Rows from expert 5 of block 7 of the encoder, named by matrix and row number. Rows with one number belong to one neuron. Each number is 128 + 32 x the weight over the matrix's rms, rounded and kept within 0 to 255. All counts start at 0. Numbers have three digits each.
# gate: expert gate (encoder.blocks.7.mlp.gate, 8x32x128), inputs 64-127
# up: expert up (encoder.blocks.7.mlp.up, 8x32x128), inputs 64-127
# down: expert down (encoder.blocks.7.mlp.down, 8x128x32, transposed), outputs 64-127
gate.0:113128113138102061117084106132137155158111166144136122140141159121117139182126194134140125109093162116117137105077108142173096104155132168129102140150145137192130145149150031171132136172148110
gate.1:153155060133137155140161094145115150144063115135150092104084149105065155112127108163138125156111049094088088048185090126130116098161149146151096132077183153121132098136145065140230188083159135
gate.2:195105126079230111109128132124051100098103071195161093150116128066081188196134135129159161114093077106099131131130138198144157175180190078166076077105137093144184076128131126165101033069096165
gate.3:099094166147191129103137137135135150116162144137126143144091250097174110177097125137155106162138000128173192147136120117078122137166096114157124125115161119250102109102142117147114100155142115
gate.4:163123126117150129145109128103163133135137128151161132201129126104165107048153140098139111115116189175112139162111121131186123071051129117089177143076050090113098125162110200113095169161083070
gate.5:141130117143103175122178147097132093153129145151107102097090103129079093168122078161166106127120071151129171119131094140165087091059104101131129140192069107171120146147126093142182194076024117
gate.6:127160112107124085140108116172122145137123100179123100152172157205119176113150114166127160048138144130081191171100131050167151109098167118187218124177131092101188143136063093160125118162104159
gate.7:113131101115127091113148148156108174131131118138100122128117110137129115127115129094074130150121077149122132160157144120117121130135120123168108165140127123083128154143138128134083112124148203
gate.8:159171221142142064158158122115118126163160124145146104143139117150175170100123122066142122124127152110126131205130121085113143158129094105122141118130075145046147119124117103126073139120151111
gate.9:156118117113100040114115125109148087070125116086146161112108137160168086112145132106082144074130164188112188100117161162187159083160127127125201121116108129134153114163158123157109132105121109
gate.10:160185067122171157142139119171107162177118135124109091068047040057112063099182160085121142072129240102099087066125075127188121116178159161059131144123077134196117132143093189151178067158148095
gate.11:100102130104145109148094131132138125118149111128145151108132121148134152119097146098150114171126076151129147111151136124114136131104162144165133119144134130093130122133107137092114158104134140
gate.12:115144092117165138091120101118117189139123088176175107151081241124142134153127169154117131165080062095120177118146155135162142145165158135168108104105143156120164089128125063138100134125124124
gate.13:148145108111182076148169120104104157116095068143140117132126134126135126181138159138164174099126116098091169105138136183062166133138168111179100089101108053119176074157142108173077100090047139
gate.14:145159076149165127137154153109099127154095126139109093115100112114153095195158215093108096151118124093113130115107096133122137118135129079173090116216164065087124142093190109106142107066114117
gate.15:146129111061134177101169132153136116136114128147139102089115005076135096137160111153113161169138147140118145133129152040168136102078166134106161122080101045118165141173118208125112077201179179
gate.16:142137112096127151059167107117164160107142136147173147134114178107105118117132161115149169106095203153082079159090118048180142080092139111082217103074061213063147109187148086102080111135120110
gate.17:086128109155161150061166091091145109132135142102102129084080206119109093167154165146126174119147172123136139132149134121096163099165107151122141119168159137188119091128194064171156224080127080
gate.18:173160084169170144125096130142152136159105180126084054105153102139116152146164133136118138191096116120153128149088131121113112105101145120113147107241124122130096139098113166071142081145152143
gate.19:135172092076116086121181110121104162084120085184189111132105095130133149146132161109202124179089159146093058142121160123145156155078170106164124094137085189006167099177122078096130177036133142
gate.20:120116155131158148136106105145141124106130117162142121172147139187142108086132125088161110141126137112119153151152146117152124128095127128111145138084127141156092123142123144144127188077109111
gate.21:088099166130112139110109161127134109126146157110130173146139141138154152125103106135118121105154124131155143129125129140123132127138103135139123149136135123129115133126117134118123132131110144
gate.22:173134187114114099146147122133089128125112087146171132138139003135141121167138070152156091156132139133064114174157161100196149215071148081111113112082043129112147130122149175110109171137121179
gate.23:115091151082157156064142161182170087051133139127149135117181149144112111103152073126139151122139126081123144151084185120148155172153165132157148117062126064157130113151086138134105116109119140
gate.24:142160099141133163151136094171159143172080141112130095047151167106092158066145124124129146124114059074125082087078080101176098101144163122167140138117168158193082118118134102135175133203135066
gate.25:153134106141115141076213134141114184164103107122101119123100099091082106140129119144161121106173141164102056159135101083149094128104156105188095117185074114141127143116149160140096121186129255
gate.26:176205087160150087170126095152129214230073128141141015128097169139151125154193165102154118085121085145095132147109032057192130102153129075130140097129072156172123109105180101119131089122100071
gate.27:204170078137165093121164119155115156187045089151173079173101199163095170069177138111138153116090097087093129117115085108134095124181147080093089105102104147163092116122161110179173154108093099
gate.28:175129122119147096144196123139103088142146109126145116128107057139129086153154125162143152073145255124094083099148137037096143145100120088101118140178104107097179123138129063139121110114060127
gate.29:129153136108113082098132128128091142155112112151120123145109102114169120165138147111133104161116061081123149160095144137159107114150126100127086117125089159156135132106159126141106158189130138
gate.30:149170115097185172075153118114120130127088132158103065227130100204212115129139145126144130173111088105122138156128096068125127100072125129100120124128128146125130135119146168113117149039064166
gate.31:107141109139168137099140156121135114155143158088091130104105167079109138099130105098127097123124117189148215104105121124141103116116159128164158136165092112130086151150113056136114165176091170
up.0:133084190129160141133124133130107098075139115169165178102150081093118119082091113107145131073125168160168141138107162144099183174175123120092141098121143094130138100120114160110128106162130103
up.1:135123157126145130108132152127150113120171144124099121168159083147154121104110114065101120112124255134144194180103165084093138163099097096091128129157064072156141158104103213138089079141131164
up.2:134125149139137118083124160115129083080147107110149127200095044113154134156111112089110111114129019151131141155159172119120118114127147125100161133093161129217159110195135178156136190183126153
up.3:176124169067117134088171095098099175052136065211191136065128129101168114178142118112155168131097070121072182141119159191175200164141167070114183034099148102171172083210158106141062148148095057
up.4:064111151122109137130179138146067102068150122140116152073140194163120163104085084184137129128139169126161184108164167124065154198140138134124103133229158156044192127098105049119148116137135110
up.5:065094158109100097145115140134133153091189130095151192145159151097146143113109162137101162122123178102194071138133164138088167165149119187123126124132173161038123138141111126100074089200198108
up.6:103097172143102192115104151123132102099140150071130166096102056059155100169085130120147118255113084140152091097186125156107135148172116163084068151057155138108111127128169180070132113091135132
up.7:135147126128143095133140138131134138140115119166125097148126098146153145162117139146157150139109097125124129134132132119152123121087123122109111137132131122120118103113167133137133127120129117
up.8:101112078116162205096115198136120110134131168117104183150112148104095076128127125188077137128135075124180181090144157136113113129136124151125127130154164111139112156145135168107115084154129192
up.9:180125128149094065132124101148142175108134076120221166088137141161156154138136181072176176080111177110085040108119150150155109106176125101117180093044082113120090118173143125165112120133152134
up.10:147115163175158065142110134082166154138141137126118150141184184154151150100091078127144082141132041153143170216114141150053138135138131099201133138151195154070111118102137053134154085074083174
up.11:131120142135097091141111150097124123111167120158141150114135079127096124153109119132144134144127141147138167124141141186098155115128136111144153096109113123120146117141124127112111140175128141
up.12:126112137159107087167117149139167082110128167111117108086193018179135145112151110138144113046151222146125106128123092068077092105083109133106145150153088104128090155124117155121166113116120135
up.13:149162136158127078179149099112117156173124096149129085151147160157143131065162156089149153060105255075128129138090097078100120072133088112132100123132058135180135117080166124160141163099083089
up.14:204197089126148139140166123120079121168089093166128085068111101102156107173148195115148123145097118089113127158105106107129127132112135062163078096149152073119131143096173096110182153119100108
up.15:157144113074143133134157138125100121144106124135129130098134057089214129094126083136113144144134188160084120125122122065183150124079140113097167132089050069043151125151114187128114044150205157
up.16:080133129095022126118062111105083146086152084151096221121177121087187119138089101164076154174131187142133169150083147231110152161120129147113111091165141150064146112146109053099101140122160103
up.17:164155112094138113056193072043163098131106127188135115089083028086089115127153134163136165110125168145102130160118146165130130100082155121111175115173132153144180035130188129170142240130147127
up.18:111121121158136194152138156134131181143128132058102127173107154132127079108104092138120114108175107119143047105156112092072110148121131146174133195128088146078140203089131116103146123159103200
up.19:128136098113140137119107128123148129106135139122140156170135199156145115092104136137110120143140041177135192079147094162110132117163139146161160126124155130227120134131129000120113162119110131
up.20:133153094140171148118149138123120101122117138096125129107148079135125135122107112128083152086128063121140136102123165133091123142141124133150132145137109088121144147115131132144102120186116148
up.21:129150113133098159120149095159125114098105116119143134090108119140102144174146159123146141154132172099121084123146124116142141118142171135134124122096106108071144107150133063135141125100092111
up.22:164150165101126105112138131124080141127112089164144113145144020125142122166144114161148099186115147153092142211122134099182136174074154084140132098086077114127155114143159169138104164155115155
up.23:134127140094147165084181146156118165100117123139123089105138153081084150171148115146159138141123126128101111161090140072121164155100184114167110101129115070159147101144125128123105122107097172
up.24:167182092182132156187143067183142160183104122161139057060116091104057167092192129097138122169079097084109094125091069122178111117124145109124114128089144199134085094098126144149225121170176069
up.25:128142115159080133110147127119139128118131157117100101097173130155097169173135151177177111159147179175114042158135133120172113070014134100119177171184115177104178104148123104124158214145132072
up.26:124123124144133151117096136110124085140137131118117126160134117146137129255121237156137113197120137093147086101150109099099082128106122121124115159139149035148114137137168090125216186153111092
up.27:094131133154179179120161138104146090131119162131119101105124122129101160124165188083152104139117184095149074154139103078147108082127086131119168113152084102144113077123140120147162195131063080
up.28:110117194112100160123071120095147170082160140127150221124187209130178135115084120130098122139112011124157127154134152228157111155149116137128134096109166175129087115160055122128097113115135135
up.29:127136139125127151124121128144160105108118142111130146146128156135117120115108137145108147130123150170143153118139157085110141153119100144134174128159162100091112149156088116137119101049109146
up.30:149145114131108152127155124145097144111103117121119131078177212141180108168139186132091123149104067153114135139047152131114148196157117106143111125078096038150112164152127119160069105147092144
up.31:130092155109110113143126122135146141084144118147149161149146108129134138092096122187162137066147168131148093080165168152127104133137117138084107124145127126102135138138091165139148122123118121
down.0:109135139120174082141107109120150122128120131087103131153133110136148128152144139120108109130108061094172125166075121138133116112091121111151149121174141081065125130138147079145169067141123196
down.1:098147167082133133105114146126112117087083126128171119113128060171089098110150113233171081103108110137131167119136122093007131151092091154133082111080124115118162147113133209161121141104138199
down.2:119135165153140137112085186166130035130121129107144095055118104136083098170115150158098131214107041106109187098042082163107123174108159134136147114134166080089126157113142236135168118066141171
down.3:089119145112152130081150094092100125109114179115162071161098063160111111230158221129184116129057090123127105144102132212016104158200129156164143111141130077026122152134113048162101121123127142
down.4:151148125127133175144179135112146135159114152096120127221148124173084098084124126071144155106122230132124128128100188200111133151157117140132126139119119089109157156140119031078102135138061107
down.5:080121148071145118112191143120132122088100157101125120154098089166150091156128058117104115150126033144169163137144098168151127116172101152116131111125103131078140148115147069137173069094100118
down.6:147125122111145190149136145120136131166144099024163123155139098134166124084147184243155181074120091167148143157064159142154122148138109126115138120098131118146141132115141161185097080141113144
down.7:133101110112144130128124127107090118109087141113176080138097166150098170130133115116148124157138092162159152126056120107158150125105097172125137084155155117125097133119136058114166100182139126
down.8:129169147151120188144132144142149128149203094101094142142193133084183134117070137077079141096163076071169095147162104126162111135139169135082162143135096162170155114145120177166091105114137115
down.9:140115132121107094162156138101107146095100148064160159113109125093146160115132074131093145136130173180089135100143130109116109099079137117119102127180124116140030060134167136156177134130138059
down.10:095115155089149066085136139109145083101089143118132103174108141175135090168149115097166107178121176155139136158092133153038129169185100149115139132127169103105138152128103077161145203196092175
down.11:148139161159145080150092135173117110087156093122150124171103109137094125152152149182116132136105196127145100106137125128132155120092100101102171111111129145116106116137139099106139081106134155
down.12:119076125103110130100075134117141093099127163218123140123133156129155156069178101152139153101149175069171164119174121135008131160153121138151135096098164137130169138109119198096127088113156166
down.13:127142141129117146212198089140156177153084118156113151133122179119082116153134107128110169139144099177105095145160177116077151081114099068150155152174098180172143090116114130158127164119134104
down.14:115066150152099109141143101107122134151122161114164131140156135138039147073178180140132100079122134175074161163175167066060098147140083138112126079136124139126126114116097088117111145116150097
down.15:174146120139100092176109125140140119098139122131115136051136119087128187125140088123103144086184114074140161078163100105202134150054175063143124120115145135185126099104157168092135106130120115
down.16:154110120146066214143158126069078156165147123124159146111151116094081143076162134116119148055130137189130132097178164116121103161171133096140138142102042108174155140128047110145090186167184104
down.17:131125079100110163164184166107131174160125108110134135159085116141050106093104147121164163117143193163092048159109162147176119106170110108117148156083127086154136148170092012106103145080085113
down.18:130157111160109134179114119126166137113154125127132154124112073116097177082113152132096124179098178139160139117059118128204137159110129124105140115118158115118089146157140106134145100124117105
down.19:113160094163143156151127176130182133146133096093097142114166143081223090176095172087091162206145092128147084137154147151169112093097168085101153142178072193092128129140099049183122067088210081
down.20:128097165149068162146127143101119095129088120119136147157109158136146138104128072071126142140113118153102100146144146104117091131126158106069149117157141161169137145091139108114139123138120128
down.21:100117165113152125131169126162144129116099115127124095122112080153129094157132109151106162163146106096176166130149160156093134162111171123173156111148130153103100166108116153150120120129165167
down.22:168127134136170103139130117130105117086119125166101103087111147140129160085155108168118093136100182138101191108117110089160133141065138108107125106130167103075103115093140186129134157125101133
down.23:164167101155104113093150091160117103156119118125112135087125083136142137163124041115209143125146077118050129100101087107151142162116129092161125170099120140106161140138108139154120130169125157
down.24:142174120130131076140136105136099180143175101158129125137132126139179138183117141118124140162118115165118071118120089047186133079174127124124174138112124185115156121128147092114078176164192132
down.25:159108130142142083177113132064122139096138068137121110154114136149103150097124096056111125180128115128181130155127153188059083089114126144092157127173123108127082090148174117138221097104081125
down.26:136138156147114215177150137130115084187190088166073163099130154106128158055100210114130123020145161072146148100240106186051115091076138087130128125115168128176140086144115132090102130142109158
down.27:109114149144091130068163139120101142159103158179126128129109114077128049146145199158154081113161164126108101080112135134156113146126121117156073156062101125149115164144102177104143123115068173
down.28:121142115146175120083094136135174128113157153130121129204110077111163094163119192092157139141146068136146150131077094090169122096152167139136140120115148091071121179146144115166070191143209138
down.29:146130150112091164124149096131143147114147105130155141129136130121188097200146142101123145126108172044136141169160130139160106153089100107152120133113151186194125146110121103167122093136150119
down.30:164103134142133113155134097113083161053140126122080166121126085126116169170130164096082114078127111157166085120138142076158163120125183108122148092173145154230103076117116131131167103023172115
down.31:082125155117154147130188087097136118092109135073160098136086137178119139086117129145118121087102137154150154145166154181149091139166110129145107108123128081071120137092129019117174062146154114